From a checkpoint of a small image flow-matching model.
Model: 11.2M parameters, 32-pixel images, arch dit, activation quick_gelu, moe soft, num experts 32, patch size [2, 2], layers 14, width 128.
Training: soap at rate 0.0031, 5800 steps, batches of 64.
Data: trained on cartoon faces, 101725 training examples, 3.6 epochs.
Rows from block 6 of a small image flow-matching model, named by matrix and row number. Rows with one number within an expert belong to one neuron, the router's apart. Each number is 200 + 20 x the weight over its row's rms, rounded and kept within 0 to 999. All counts start at 0. After the name is the row's rms in percent of the matrix's.
After each expert's rows are labels from the 100 images, of 14976 (inputs lightly noised), where the router gives the expert most weight on average: "lies over" is the class under the peak. Only what is clearly more common there than usual is listed. The data: cartoon faces. In brackets: how many of the 100.
# router: slot weights (model.blocks.6.mlp.router.weight, 64x128, trained with AdamW), inputs 0-127
# up: expert up (model.blocks.6.mlp.up, 32x64x128), inputs 0-127
# down: expert down (model.blocks.6.mlp.down, 32x128x64, transposed), outputs 0-127

# expert 19
router.38,118,222,222,231,194,254,169,184,159,233,183,220,171,214,226,194,198,178,167,185,195,197,214,228,201,189,229,160,193,180,208,207,192,164,200,194,191,233,189,196,182,153,205,254,195,178,216,172,220,204,177,186,214,188,209,207,197,219,173,188,200,224,184,233,195,223,181,212,209,189,225,192,205,217,209,205,202,214,183,196,214,175,212,200,193,196,181,182,231,207,234,194,187,167,188,232,214,186,199,205,233,191,218,245,178,180,189,191,223,205,189,206,193,220,208,228,219,206,193,202,173,234,215,209,190,177,204,201,199
router.39,083,199,207,175,201,234,222,194,180,217,187,193,199,220,203,177,202,218,255,191,187,204,204,162,208,192,206,203,232,229,203,214,203,196,189,172,185,193,185,204,220,208,226,217,175,232,152,207,186,182,211,204,190,196,194,201,184,206,191,222,197,183,231,228,194,180,203,209,185,239,188,180,190,144,196,198,199,162,198,167,194,202,225,229,222,201,209,199,142,198,195,211,238,205,200,195,185,192,199,207,206,213,175,211,171,206,202,205,208,199,217,196,253,216,218,184,201,228,211,238,243,226,193,189,212,177,168,183,191
up.0,101,207,190,224,208,207,188,201,196,189,190,249,209,173,250,229,192,205,210,188,184,221,171,232,192,214,191,168,208,205,227,198,189,229,202,209,173,189,202,228,208,154,175,232,189,211,195,241,194,222,198,175,230,197,194,205,232,186,249,197,208,201,185,198,195,219,206,197,199,213,222,221,205,231,201,184,162,193,186,171,205,201,204,194,196,237,202,214,213,206,216,247,214,190,207,229,195,215,185,191,175,206,210,174,169,227,191,187,201,202,174,200,192,230,244,217,211,148,196,206,191,188,222,197,208,188,226,190,177
down.0,100,225,195,175,201,192,196,195,195,231,216,214,180,194,199,146,201,252,174,181,181,187,169,190,199,194,239,212,189,174,178,206,193,182,222,219,216,196,228,207,213,181,220,160,184,215,175,195,236,188,201,191,184,187,199,198,172,227,218,211,231,222,173,196,173,229,207,226,223,207,217,198,161,221,198,225,189,223,179,203,183,204,190,197,162,205,224,191,196,181,218,237,188,210,200,238,200,193,183,209,180,185,199,203,233,198,201,187,170,190,197,198,159,200,191,204,195,193,233,199,189,165,166,188,223,226,209,191,164
up.1,103,195,188,222,200,232,178,171,191,184,214,198,194,228,188,143,180,198,177,174,242,223,204,225,192,220,238,194,176,173,173,208,208,207,179,193,208,173,183,212,178,177,187,210,190,186,192,191,207,212,207,206,230,234,197,180,214,171,191,228,190,188,214,181,208,200,189,193,165,247,185,209,195,205,165,171,204,186,191,246,215,196,170,165,176,207,216,181,210,216,166,235,156,203,204,189,186,220,173,229,184,210,190,219,215,183,202,200,202,184,206,191,192,209,218,210,193,184,190,183,190,197,208,210,192,198,172,146,192
down.1,105,199,207,185,226,225,184,176,160,196,150,201,167,213,219,240,206,207,204,206,192,209,192,203,198,198,212,189,176,204,205,241,239,165,185,218,213,198,185,193,198,202,193,191,218,169,198,218,209,234,202,172,205,213,206,199,211,179,178,211,204,191,182,165,208,197,213,166,209,175,210,236,206,206,216,168,196,224,233,198,207,244,224,181,194,198,158,195,210,183,178,233,191,192,225,168,211,204,166,211,256,209,205,232,180,200,209,210,176,198,189,198,184,175,181,187,193,201,189,218,228,223,176,196,228,209,214,234,199
lies over: skin (49)

# expert 10
router.20,110,178,230,222,221,185,193,218,194,213,198,226,197,166,198,189,216,170,204,205,210,156,221,188,210,207,190,211,204,188,199,192,189,229,212,189,170,202,190,193,201,191,204,222,207,224,230,212,201,212,199,203,151,223,204,219,195,212,175,194,195,213,197,171,181,194,181,189,196,211,231,177,158,196,205,245,203,219,172,158,212,158,195,177,244,231,216,221,215,200,203,184,210,136,216,212,215,192,170,188,174,219,171,196,179,208,196,199,224,214,217,190,215,167,200,170,207,215,182,204,225,165,239,202,197,189,210,198,209
router.21,091,208,191,189,199,210,227,190,207,181,208,188,187,215,187,180,213,192,194,181,229,235,194,195,162,205,168,191,211,192,189,184,205,221,187,180,204,189,187,210,217,213,161,197,209,193,225,206,228,189,223,211,203,233,170,220,220,212,180,236,176,223,211,206,204,186,218,204,179,241,178,162,218,193,226,218,210,197,191,215,221,216,216,196,235,225,182,204,155,174,197,173,264,201,198,201,256,176,189,215,209,229,197,199,182,183,210,179,205,212,181,221,200,199,173,173,213,194,199,161,217,207,181,183,182,218,186,238,211
up.0,104,231,220,230,227,202,204,217,169,212,211,210,234,225,184,209,186,234,230,201,216,169,205,204,223,204,194,204,196,213,172,182,192,164,189,205,163,208,201,194,230,169,198,206,205,196,200,186,179,220,188,211,196,206,181,174,201,211,192,211,192,216,180,202,196,221,246,217,208,183,184,228,189,184,216,186,222,197,147,193,201,187,205,188,190,195,213,211,208,213,146,172,207,196,181,167,184,191,206,231,151,233,213,206,206,208,173,220,191,252,207,221,203,214,192,205,233,180,166,198,171,213,206,170,187,182,229,184,194
down.0,102,180,176,210,214,195,185,223,180,239,203,216,225,209,177,225,183,161,182,185,189,190,180,241,207,212,219,162,204,200,161,213,199,214,215,197,231,209,201,193,221,211,243,203,198,210,192,174,195,172,198,212,184,198,189,200,224,225,215,189,169,211,174,172,201,208,232,177,183,193,215,209,177,152,197,193,211,221,228,170,187,227,225,193,221,190,216,186,223,203,171,186,198,232,226,189,216,223,210,252,208,205,195,192,206,204,189,221,221,214,202,220,239,184,205,196,175,174,196,183,206,177,232,214,198,230,193,240,196
up.1,100,232,210,182,208,175,185,160,181,206,217,180,229,197,205,211,167,189,195,205,187,194,205,203,204,200,178,169,182,197,188,235,211,238,188,206,161,197,186,212,168,197,220,179,197,231,205,211,213,178,219,252,224,199,208,248,201,200,255,196,223,201,222,174,208,209,253,196,211,177,198,186,172,184,181,177,186,189,208,197,205,209,200,220,220,209,200,194,216,189,230,179,219,175,202,187,212,227,207,175,195,172,210,203,200,206,191,219,162,188,209,198,223,218,198,188,223,182,219,185,231,208,218,181,177,192,175,156,220
down.1,111,200,201,199,174,232,178,166,175,175,202,181,200,194,199,189,211,216,168,153,214,181,231,213,190,194,168,209,186,211,221,207,184,202,176,236,198,224,213,209,195,210,174,209,203,196,211,189,216,191,213,213,199,181,192,232,179,217,199,198,199,217,191,185,230,217,210,226,213,199,207,185,181,266,211,184,182,189,193,221,187,205,177,170,214,209,220,191,206,252,228,202,211,163,195,187,181,186,195,196,207,218,203,201,210,190,213,187,197,182,210,197,206,227,161,187,137,200,183,203,174,219,176,185,195,237,183,240,237
lies over: hair (64)

# expert 7
router.14,147,207,178,183,191,219,186,185,172,199,170,186,198,198,187,200,208,223,219,211,177,187,176,221,207,220,201,203,212,147,207,160,186,180,212,169,190,212,188,188,177,169,186,247,228,198,240,216,196,208,201,180,189,184,245,197,200,185,203,196,225,215,226,221,222,228,183,184,207,184,193,198,226,200,212,183,227,216,211,191,216,191,189,175,171,194,223,254,197,200,198,176,216,172,227,228,188,177,211,168,236,173,197,219,214,213,182,209,227,197,190,211,204,248,206,208,222,220,206,197,155,183,208,215,176,204,206,182,192
router.15,110,243,185,185,211,217,171,205,206,207,195,185,227,194,174,231,193,217,228,219,180,196,172,221,205,237,196,228,215,156,196,179,165,147,182,193,208,230,210,197,192,166,212,212,206,185,169,249,205,202,210,189,201,168,202,217,227,175,218,209,211,226,231,211,213,197,185,187,196,196,209,202,217,225,202,186,225,197,239,185,198,221,197,205,203,218,203,211,193,188,187,170,214,165,240,216,186,216,225,209,221,202,182,182,183,176,178,182,191,202,207,205,191,216,221,221,195,220,178,203,193,152,207,204,176,199,210,236,229
up.0,105,186,213,178,220,211,216,208,207,227,205,205,224,216,179,204,185,189,174,199,196,131,226,178,185,223,219,204,213,202,204,234,189,223,191,213,193,217,211,170,189,203,204,190,184,260,225,183,190,211,215,183,204,193,223,179,215,193,187,161,176,218,206,175,195,224,203,195,175,212,223,170,189,233,212,207,177,184,190,198,185,215,188,210,187,173,204,186,193,208,203,210,223,232,205,198,193,208,225,218,222,185,210,186,225,243,198,207,173,218,198,160,255,214,196,201,212,238,183,164,199,203,207,165,209,222,173,179,200
down.0,100,174,185,250,241,232,216,218,195,216,190,215,201,218,193,185,198,226,185,213,201,165,205,215,187,222,243,207,200,169,198,196,183,184,223,204,198,180,208,178,157,209,191,202,220,243,201,190,218,222,216,165,191,196,215,196,216,206,169,179,206,180,193,192,230,186,179,219,180,177,205,218,168,209,231,211,172,194,205,223,186,214,182,208,189,212,203,185,208,171,177,201,208,244,184,205,184,226,192,219,181,194,198,236,197,227,211,190,168,181,182,185,187,194,173,214,173,216,176,174,183,196,214,164,239,172,200,225,196
up.1,096,198,203,203,202,169,182,208,220,205,212,196,214,199,208,191,195,199,203,217,189,205,222,207,187,194,153,203,179,212,219,190,210,196,210,211,219,177,212,208,176,223,220,194,196,188,208,198,192,185,203,179,177,183,181,202,180,199,199,143,211,184,234,210,183,206,232,185,204,215,169,222,215,185,204,215,213,234,168,161,193,229,192,223,209,187,207,174,174,236,185,168,190,197,206,180,224,172,213,178,219,141,178,213,189,234,185,250,196,207,224,229,185,198,210,145,178,184,194,162,174,193,225,195,217,198,216,182,184
down.1,097,202,217,187,208,191,209,233,195,223,220,180,174,197,188,204,215,206,212,173,206,206,182,187,214,162,175,192,214,214,176,192,219,204,207,177,188,149,141,155,213,216,188,218,207,178,178,202,239,181,203,182,180,231,190,205,196,217,170,168,210,214,220,214,207,177,230,210,184,201,186,197,190,186,218,222,213,173,209,172,189,166,235,223,220,194,192,212,180,176,173,164,205,177,212,187,177,171,189,165,177,214,208,183,183,212,156,221,213,191,198,201,202,206,202,210,162,189,218,227,171,209,217,202,210,213,175,192,212
lies over: eye (95)

# expert 25
router.50,082,174,218,182,201,203,189,199,169,174,206,193,227,192,212,193,224,218,211,216,182,243,187,186,209,200,210,216,216,186,186,193,213,206,172,178,190,192,198,219,199,208,197,182,211,170,190,195,231,182,166,181,195,187,202,199,235,215,185,237,211,200,223,179,205,171,201,219,179,220,190,195,191,224,228,205,228,178,227,222,251,217,185,214,187,197,185,187,187,164,212,158,259,214,220,193,219,222,186,214,167,227,169,198,178,174,196,194,227,225,209,212,210,209,212,178,173,192,208,156,235,227,229,197,175,206,194,213,205
router.51,136,220,209,202,154,226,188,218,224,188,201,183,229,217,156,210,218,199,198,222,207,188,173,196,170,234,183,215,233,171,210,160,164,211,213,180,189,245,187,180,172,204,183,211,211,178,211,221,191,217,220,207,197,182,221,213,209,186,225,196,199,228,249,169,215,199,217,190,204,200,230,176,189,206,203,216,224,183,200,185,183,197,176,218,227,199,213,214,218,217,138,156,207,202,204,195,197,193,184,168,217,191,195,189,182,203,176,210,192,178,231,200,180,186,216,201,178,215,176,220,202,168,210,208,212,194,194,223,202
up.0,105,185,163,211,218,182,186,163,164,198,213,209,195,215,199,189,183,200,194,215,151,195,212,227,162,176,177,213,175,201,195,210,182,189,180,205,203,210,193,167,194,189,190,169,213,222,185,202,171,160,190,200,200,216,202,168,193,195,206,212,208,170,204,187,211,156,227,197,182,178,167,179,221,230,189,198,207,202,167,196,199,203,180,223,186,198,199,198,166,217,184,187,201,187,236,234,191,154,223,238,216,218,193,225,206,167,191,160,195,197,185,179,188,184,223,188,178,239,216,221,185,182,188,216,166,193,209,212,192
down.0,101,211,223,185,219,190,196,200,214,201,198,190,152,204,232,181,215,198,175,191,198,199,181,197,201,232,194,204,200,200,229,190,217,184,199,181,198,208,194,188,199,192,173,200,206,223,188,192,183,203,204,206,193,221,191,196,197,192,203,209,190,213,193,163,229,225,210,201,230,189,181,187,198,196,170,173,166,182,211,166,218,209,243,206,208,195,192,200,210,197,155,178,197,209,200,244,200,227,176,238,117,208,202,213,225,204,204,157,193,176,205,189,222,227,170,193,190,163,204,209,207,242,214,186,202,162,233,222,212
up.1,097,191,217,201,202,196,189,216,190,197,211,189,164,199,173,175,198,202,248,198,196,225,201,153,180,211,172,213,231,216,190,152,219,221,238,161,190,179,203,197,190,210,177,159,242,201,222,230,224,209,201,228,204,204,181,196,200,214,209,196,196,191,206,228,198,250,202,198,203,197,218,221,157,166,206,164,213,228,210,206,210,236,180,207,212,208,192,230,206,202,193,216,201,179,144,205,163,176,183,181,215,170,187,217,196,193,186,195,206,216,221,186,215,166,218,215,191,200,194,202,203,211,189,191,183,218,212,208,198
down.1,091,228,210,225,202,200,196,206,217,196,188,203,205,200,198,226,200,193,207,201,184,231,234,183,188,180,182,164,182,189,218,186,249,199,243,228,192,228,239,197,218,193,224,198,214,226,215,211,185,192,172,194,208,221,193,212,202,182,184,213,206,205,212,249,184,164,218,208,196,193,195,220,201,163,191,174,193,209,158,191,189,161,199,171,211,164,233,225,223,202,196,197,183,174,209,206,230,220,204,223,239,218,201,186,174,222,210,212,185,224,197,225,220,193,208,201,206,188,195,179,187,168,153,200,181,159,206,181,182
lies over: eye (99)

# expert 8
router.16,117,199,216,196,172,219,195,216,218,183,172,177,216,215,201,182,231,167,181,190,212,158,204,192,182,190,232,183,218,200,186,181,181,167,208,153,174,224,185,207,181,177,173,204,192,200,220,243,170,226,201,192,179,193,219,198,187,203,219,250,224,231,210,248,201,195,216,179,212,184,220,214,211,241,210,217,176,184,231,186,207,222,191,208,175,233,182,213,210,203,201,166,195,184,192,204,198,166,200,159,206,187,196,200,227,180,210,210,203,221,187,192,209,221,209,222,171,218,184,206,212,169,196,190,207,173,217,223,195
router.17,115,223,149,216,185,213,194,196,207,213,178,187,195,207,221,191,231,204,227,192,231,206,193,208,154,176,178,184,235,188,207,218,176,147,212,189,146,183,196,176,179,216,186,170,210,191,214,212,170,252,194,200,219,214,188,206,217,231,206,212,190,229,202,223,215,205,160,199,187,178,191,218,217,225,211,197,207,185,229,201,218,211,200,229,191,205,169,192,220,206,196,204,162,214,197,193,205,175,181,217,196,201,191,219,221,221,209,188,215,207,155,159,190,204,199,217,224,195,192,205,213,189,182,179,224,193,227,200,226
up.0,101,168,193,219,188,238,197,196,185,179,187,215,206,172,187,172,186,221,205,198,197,209,172,228,195,201,173,219,215,217,203,207,232,237,204,207,193,234,195,205,196,222,199,227,191,173,169,204,240,238,191,181,185,202,200,186,193,246,201,178,194,179,215,191,217,201,205,209,232,214,232,203,211,229,174,203,203,202,177,195,196,220,185,171,197,201,203,210,218,197,219,209,196,179,170,202,206,185,210,218,183,194,149,184,230,225,155,214,199,210,226,188,235,205,189,207,204,170,181,203,202,152,202,241,151,223,190,209,187
down.0,099,216,244,184,217,197,187,200,189,219,231,165,183,191,180,176,202,245,201,201,196,233,214,261,205,201,178,210,183,214,192,214,185,234,174,208,222,200,194,235,192,207,186,173,194,191,164,206,212,222,208,186,206,202,207,198,180,161,191,171,179,236,231,176,196,217,195,169,215,177,187,214,230,239,176,220,176,195,227,194,197,212,208,219,187,186,222,207,219,215,192,208,211,215,215,205,203,206,195,202,227,205,194,205,186,194,179,202,199,209,191,209,198,218,210,194,238,224,148,198,183,236,224,202,165,234,192,210,227
up.1,085,194,178,179,201,211,228,238,212,161,198,189,245,216,187,171,168,253,208,159,199,185,196,206,180,186,206,195,208,194,214,192,161,208,220,187,172,216,175,216,214,222,216,220,228,171,173,181,188,201,213,203,200,207,171,183,231,174,212,192,184,160,201,206,173,173,176,177,227,204,206,196,208,214,237,172,208,197,172,171,208,193,200,190,166,236,229,246,210,210,209,201,186,213,216,203,214,190,188,195,175,194,222,178,210,245,190,206,195,179,206,198,215,204,209,162,179,206,213,204,205,199,214,213,179,192,221,206,199
down.1,086,219,211,185,210,224,198,207,202,184,230,191,202,212,190,187,212,193,203,218,217,163,206,223,193,174,222,223,225,204,204,233,215,240,180,198,203,212,172,175,171,205,203,180,200,170,194,204,210,203,172,194,182,192,187,195,242,175,181,197,179,233,216,264,194,213,217,219,206,181,207,213,202,159,195,227,233,204,191,166,203,186,178,178,215,188,194,186,239,184,190,169,204,220,158,205,197,206,177,213,185,224,205,206,165,188,184,215,168,219,210,188,238,208,202,219,204,205,201,219,205,210,256,206,167,177,222,208,200
lies over: glasses (31)

# expert 13
router.26,101,197,199,208,195,193,188,213,205,174,171,207,190,209,230,171,217,185,201,159,200,173,221,168,197,212,200,199,186,194,225,200,178,191,192,235,243,213,187,199,212,164,204,206,193,207,224,156,189,240,201,204,177,199,194,209,183,212,190,197,162,194,207,216,192,213,139,197,197,221,222,176,184,189,217,235,231,226,196,203,215,167,207,185,229,203,208,181,188,171,224,226,188,166,191,241,169,201,184,190,165,180,196,196,194,230,194,191,245,202,219,196,203,181,218,190,200,203,233,215,215,175,208,181,228,233,190,194,192
router.27,085,173,227,191,176,215,204,218,196,211,218,196,258,194,195,221,196,221,216,178,181,192,231,186,188,201,201,198,229,206,234,209,217,232,196,189,218,168,190,185,160,200,210,162,209,211,198,185,207,163,217,180,206,183,197,212,176,199,184,211,233,217,177,200,200,200,191,189,189,162,220,220,215,180,158,214,194,190,227,217,174,217,207,219,174,203,203,201,176,197,176,176,168,193,213,175,162,221,198,239,175,187,202,194,183,201,223,223,213,203,174,214,204,192,179,218,204,195,187,214,205,172,259,198,185,196,191,153,209
up.0,115,160,211,181,153,227,213,194,187,161,188,220,193,201,223,182,198,177,221,223,196,226,190,200,185,184,212,183,205,232,190,199,203,228,215,196,204,228,215,199,212,217,179,232,184,206,225,197,204,209,193,192,197,236,171,203,169,202,212,214,152,161,170,272,226,220,145,190,190,189,205,197,197,172,204,217,199,190,193,212,200,198,194,189,182,178,190,162,221,185,211,193,217,189,206,206,222,184,194,208,187,182,195,181,233,188,185,241,229,220,198,212,210,213,181,210,220,198,189,190,198,195,170,191,212,186,169,221,209
down.0,105,223,181,170,203,181,215,196,172,181,168,228,200,213,206,224,196,215,223,200,219,221,170,205,206,207,218,155,220,185,160,173,175,197,216,193,186,251,214,180,232,196,189,191,197,208,197,217,182,186,160,200,205,205,205,188,207,168,212,212,223,208,176,239,200,176,181,232,206,193,206,208,151,181,181,185,186,194,217,218,205,186,185,250,196,183,206,233,207,224,226,206,217,165,210,180,196,196,234,193,185,188,187,190,198,224,210,187,185,173,199,204,202,208,195,164,174,190,195,183,197,180,167,192,198,186,234,222,237
up.1,095,216,192,214,187,209,189,161,223,183,216,175,192,201,208,159,144,194,213,200,209,216,222,184,207,213,192,213,194,177,199,220,162,219,204,201,192,166,210,191,203,195,195,190,207,191,214,192,194,219,206,210,214,220,225,193,208,197,224,170,206,221,184,199,239,179,210,232,198,172,212,225,199,225,203,218,212,216,189,179,235,214,191,244,233,208,187,198,230,215,234,216,194,193,187,185,244,233,185,175,192,168,230,185,210,226,190,235,165,202,211,200,229,198,173,209,234,238,196,246,218,199,184,208,196,204,185,209,212
down.1,098,178,180,180,189,217,187,166,229,190,211,144,224,161,234,225,203,207,240,189,197,247,187,222,187,192,190,207,186,174,208,186,224,195,195,189,225,197,224,229,205,184,190,179,196,211,223,192,207,209,199,218,203,174,182,214,204,196,196,183,217,190,194,180,189,223,199,176,235,180,209,252,176,211,225,229,173,198,218,189,185,206,215,210,188,233,224,203,192,187,220,182,220,188,195,227,151,174,173,209,228,197,205,217,195,195,177,182,206,193,195,183,234,194,207,200,147,181,205,210,174,190,182,204,200,180,213,177,191
lies over: hair (58)

# expert 5
router.10,087,183,184,196,193,211,200,200,221,171,217,226,257,183,198,191,182,249,241,217,218,205,191,190,177,177,201,175,202,218,197,187,206,176,183,176,204,195,188,179,208,190,178,198,210,201,199,162,205,217,205,176,211,191,227,213,216,241,195,239,217,195,230,184,204,181,216,200,214,210,199,186,195,220,184,229,209,183,236,222,243,210,213,241,196,217,197,191,156,167,197,219,232,195,224,164,201,190,206,214,184,225,205,186,182,172,186,197,208,216,205,229,219,212,187,180,201,208,234,187,212,210,222,195,163,225,221,197,230
router.11,105,186,164,214,177,196,209,232,203,206,153,165,208,177,221,190,197,189,200,216,196,169,239,188,199,214,198,173,232,197,215,204,171,200,207,190,185,201,216,195,193,188,182,175,206,200,241,217,214,206,220,202,186,216,183,222,185,202,197,185,191,190,212,147,201,187,190,193,208,190,204,188,194,195,200,190,200,210,211,220,222,174,191,207,240,205,198,167,214,243,239,213,233,187,203,217,210,190,193,228,176,181,190,205,179,202,189,158,235,223,189,186,188,214,164,183,200,183,192,237,231,182,263,214,203,218,189,205,233
up.0,089,223,178,243,197,207,185,190,179,221,169,174,197,188,153,194,188,184,200,232,230,173,228,213,198,192,172,196,222,213,191,196,181,197,200,203,185,191,183,187,199,157,219,192,215,193,211,227,228,177,178,224,169,215,211,170,188,231,170,210,192,201,194,231,221,213,206,217,216,233,226,183,171,213,195,213,181,189,228,237,184,216,207,196,196,217,207,207,220,167,213,210,214,191,199,192,174,172,224,190,173,214,215,177,146,213,237,203,207,192,204,185,183,199,172,196,205,189,192,199,261,216,182,223,205,188,210,202,195
down.0,088,193,190,174,213,186,193,197,188,201,210,190,177,213,225,181,176,219,185,175,180,199,200,205,208,211,194,212,220,184,218,210,216,223,183,181,233,215,186,180,210,156,196,224,205,156,186,217,170,208,197,212,183,212,222,206,178,179,217,225,181,210,213,201,222,179,195,164,232,233,201,154,190,214,202,219,210,214,186,212,224,173,235,185,199,230,156,149,204,220,218,251,200,214,190,196,223,206,184,197,187,200,193,202,216,218,208,191,207,161,240,191,192,200,182,188,176,204,186,207,195,231,220,183,189,220,237,185,161
up.1,101,217,197,185,200,223,167,198,207,179,191,184,214,202,201,154,201,241,183,199,229,198,181,210,201,158,210,184,204,211,171,192,196,223,197,201,216,193,175,209,200,214,151,223,212,181,183,211,221,179,209,187,196,196,215,173,169,222,221,199,199,218,203,197,213,171,205,165,244,193,178,213,192,218,162,177,215,216,170,202,231,226,131,224,220,226,201,219,192,213,169,220,226,197,193,216,197,215,191,185,173,232,223,220,182,227,213,212,217,183,192,201,204,192,165,178,213,212,204,232,185,219,193,195,185,203,191,203,226
down.1,096,164,219,228,229,227,210,143,192,186,211,204,223,200,159,239,193,174,229,207,203,176,225,197,212,242,175,210,219,185,211,188,183,200,204,221,199,189,192,243,180,171,244,196,245,227,215,204,179,218,212,210,206,202,175,205,176,185,219,218,180,201,233,217,191,207,244,189,196,180,205,218,176,220,181,188,214,216,212,182,203,222,226,216,181,217,187,174,211,202,170,230,213,201,221,205,200,178,197,197,210,215,194,189,210,191,225,189,199,191,208,215,184,171,221,186,142,190,214,217,190,188,200,193,186,199,200,193,200
lies over: hair (96)

# expert 3
router.6,090,168,199,201,211,185,231,199,215,185,206,223,207,240,212,196,205,220,187,215,167,214,155,208,189,201,174,187,207,211,183,201,215,211,163,191,211,213,224,160,183,193,142,178,174,203,212,179,198,200,196,188,205,168,180,231,205,228,196,223,201,190,192,189,204,185,200,163,195,170,215,180,224,220,183,202,215,172,167,214,233,228,217,211,228,206,188,195,177,184,190,200,174,172,210,175,229,165,236,227,210,203,170,191,227,173,208,246,198,214,220,203,212,209,201,214,210,208,161,206,184,211,208,229,216,213,192,212,191
router.7,092,146,216,263,178,192,209,196,199,208,145,181,167,217,209,197,218,193,256,184,215,221,215,217,239,199,204,226,193,190,189,188,199,195,219,200,217,239,223,205,185,209,202,207,193,211,195,196,224,228,207,213,211,177,192,176,199,215,202,240,222,169,210,225,172,205,228,175,195,180,233,217,170,177,205,221,227,189,206,212,223,203,216,217,195,218,190,168,233,170,214,210,189,206,202,194,205,200,205,226,172,219,203,180,213,200,176,193,212,206,195,204,201,227,188,213,213,235,220,190,203,174,212,204,211,238,202,203,188
up.0,101,207,197,196,226,221,196,204,229,170,194,185,197,191,187,199,163,168,207,206,218,211,173,175,188,187,224,210,220,200,190,176,170,218,195,170,200,191,169,219,224,207,190,251,221,194,181,197,215,209,240,206,197,189,225,186,184,193,198,212,243,187,176,206,195,193,225,231,224,221,215,216,199,191,176,186,210,220,194,250,181,205,196,186,220,207,174,217,179,198,173,217,197,191,214,194,201,174,197,171,178,201,196,233,204,227,208,169,190,173,201,179,167,212,198,172,190,181,208,145,215,204,216,199,150,206,242,180,188
down.0,105,222,236,209,193,202,240,186,251,201,214,186,183,186,216,217,191,237,203,205,221,180,240,224,208,199,226,209,167,212,196,189,201,203,204,200,184,206,202,235,199,209,152,203,217,191,186,208,226,189,154,213,187,181,210,225,197,205,237,193,216,157,196,203,213,201,247,205,179,196,182,212,202,182,164,205,159,215,222,274,193,208,206,175,156,217,202,205,202,174,194,216,215,193,209,189,219,175,226,183,200,202,210,216,212,218,177,197,221,198,235,193,215,201,209,205,214,192,203,214,184,183,204,198,188,198,195,203,218
up.1,106,225,198,205,159,193,226,219,213,178,207,207,181,172,206,171,213,198,233,186,182,176,175,206,184,172,198,187,218,209,178,190,165,214,216,200,240,212,203,207,190,176,212,229,188,210,185,197,215,220,216,210,190,234,228,233,153,201,180,170,224,235,173,206,176,213,164,198,190,197,175,166,190,197,190,216,199,200,185,201,225,219,175,226,197,208,186,247,192,176,174,206,197,185,213,210,219,191,196,184,242,220,189,174,202,224,193,215,206,201,178,226,220,214,205,223,190,233,212,211,232,193,200,163,220,191,222,228,205
down.1,106,217,163,199,175,213,155,220,207,183,218,228,226,172,202,181,219,209,230,193,202,198,206,174,207,239,179,209,191,190,182,204,192,192,227,202,197,230,241,216,165,176,181,170,225,203,208,219,177,213,202,204,194,192,191,205,163,187,211,165,187,174,164,177,188,176,183,209,178,178,216,163,162,223,200,151,174,180,203,176,184,172,192,231,194,197,229,188,176,213,176,193,194,173,185,171,180,201,198,174,168,212,194,204,182,217,207,185,194,179,179,180,185,175,187,227,202,194,201,210,201,194,190,200,222,183,184,186,219
lies over: skin (95)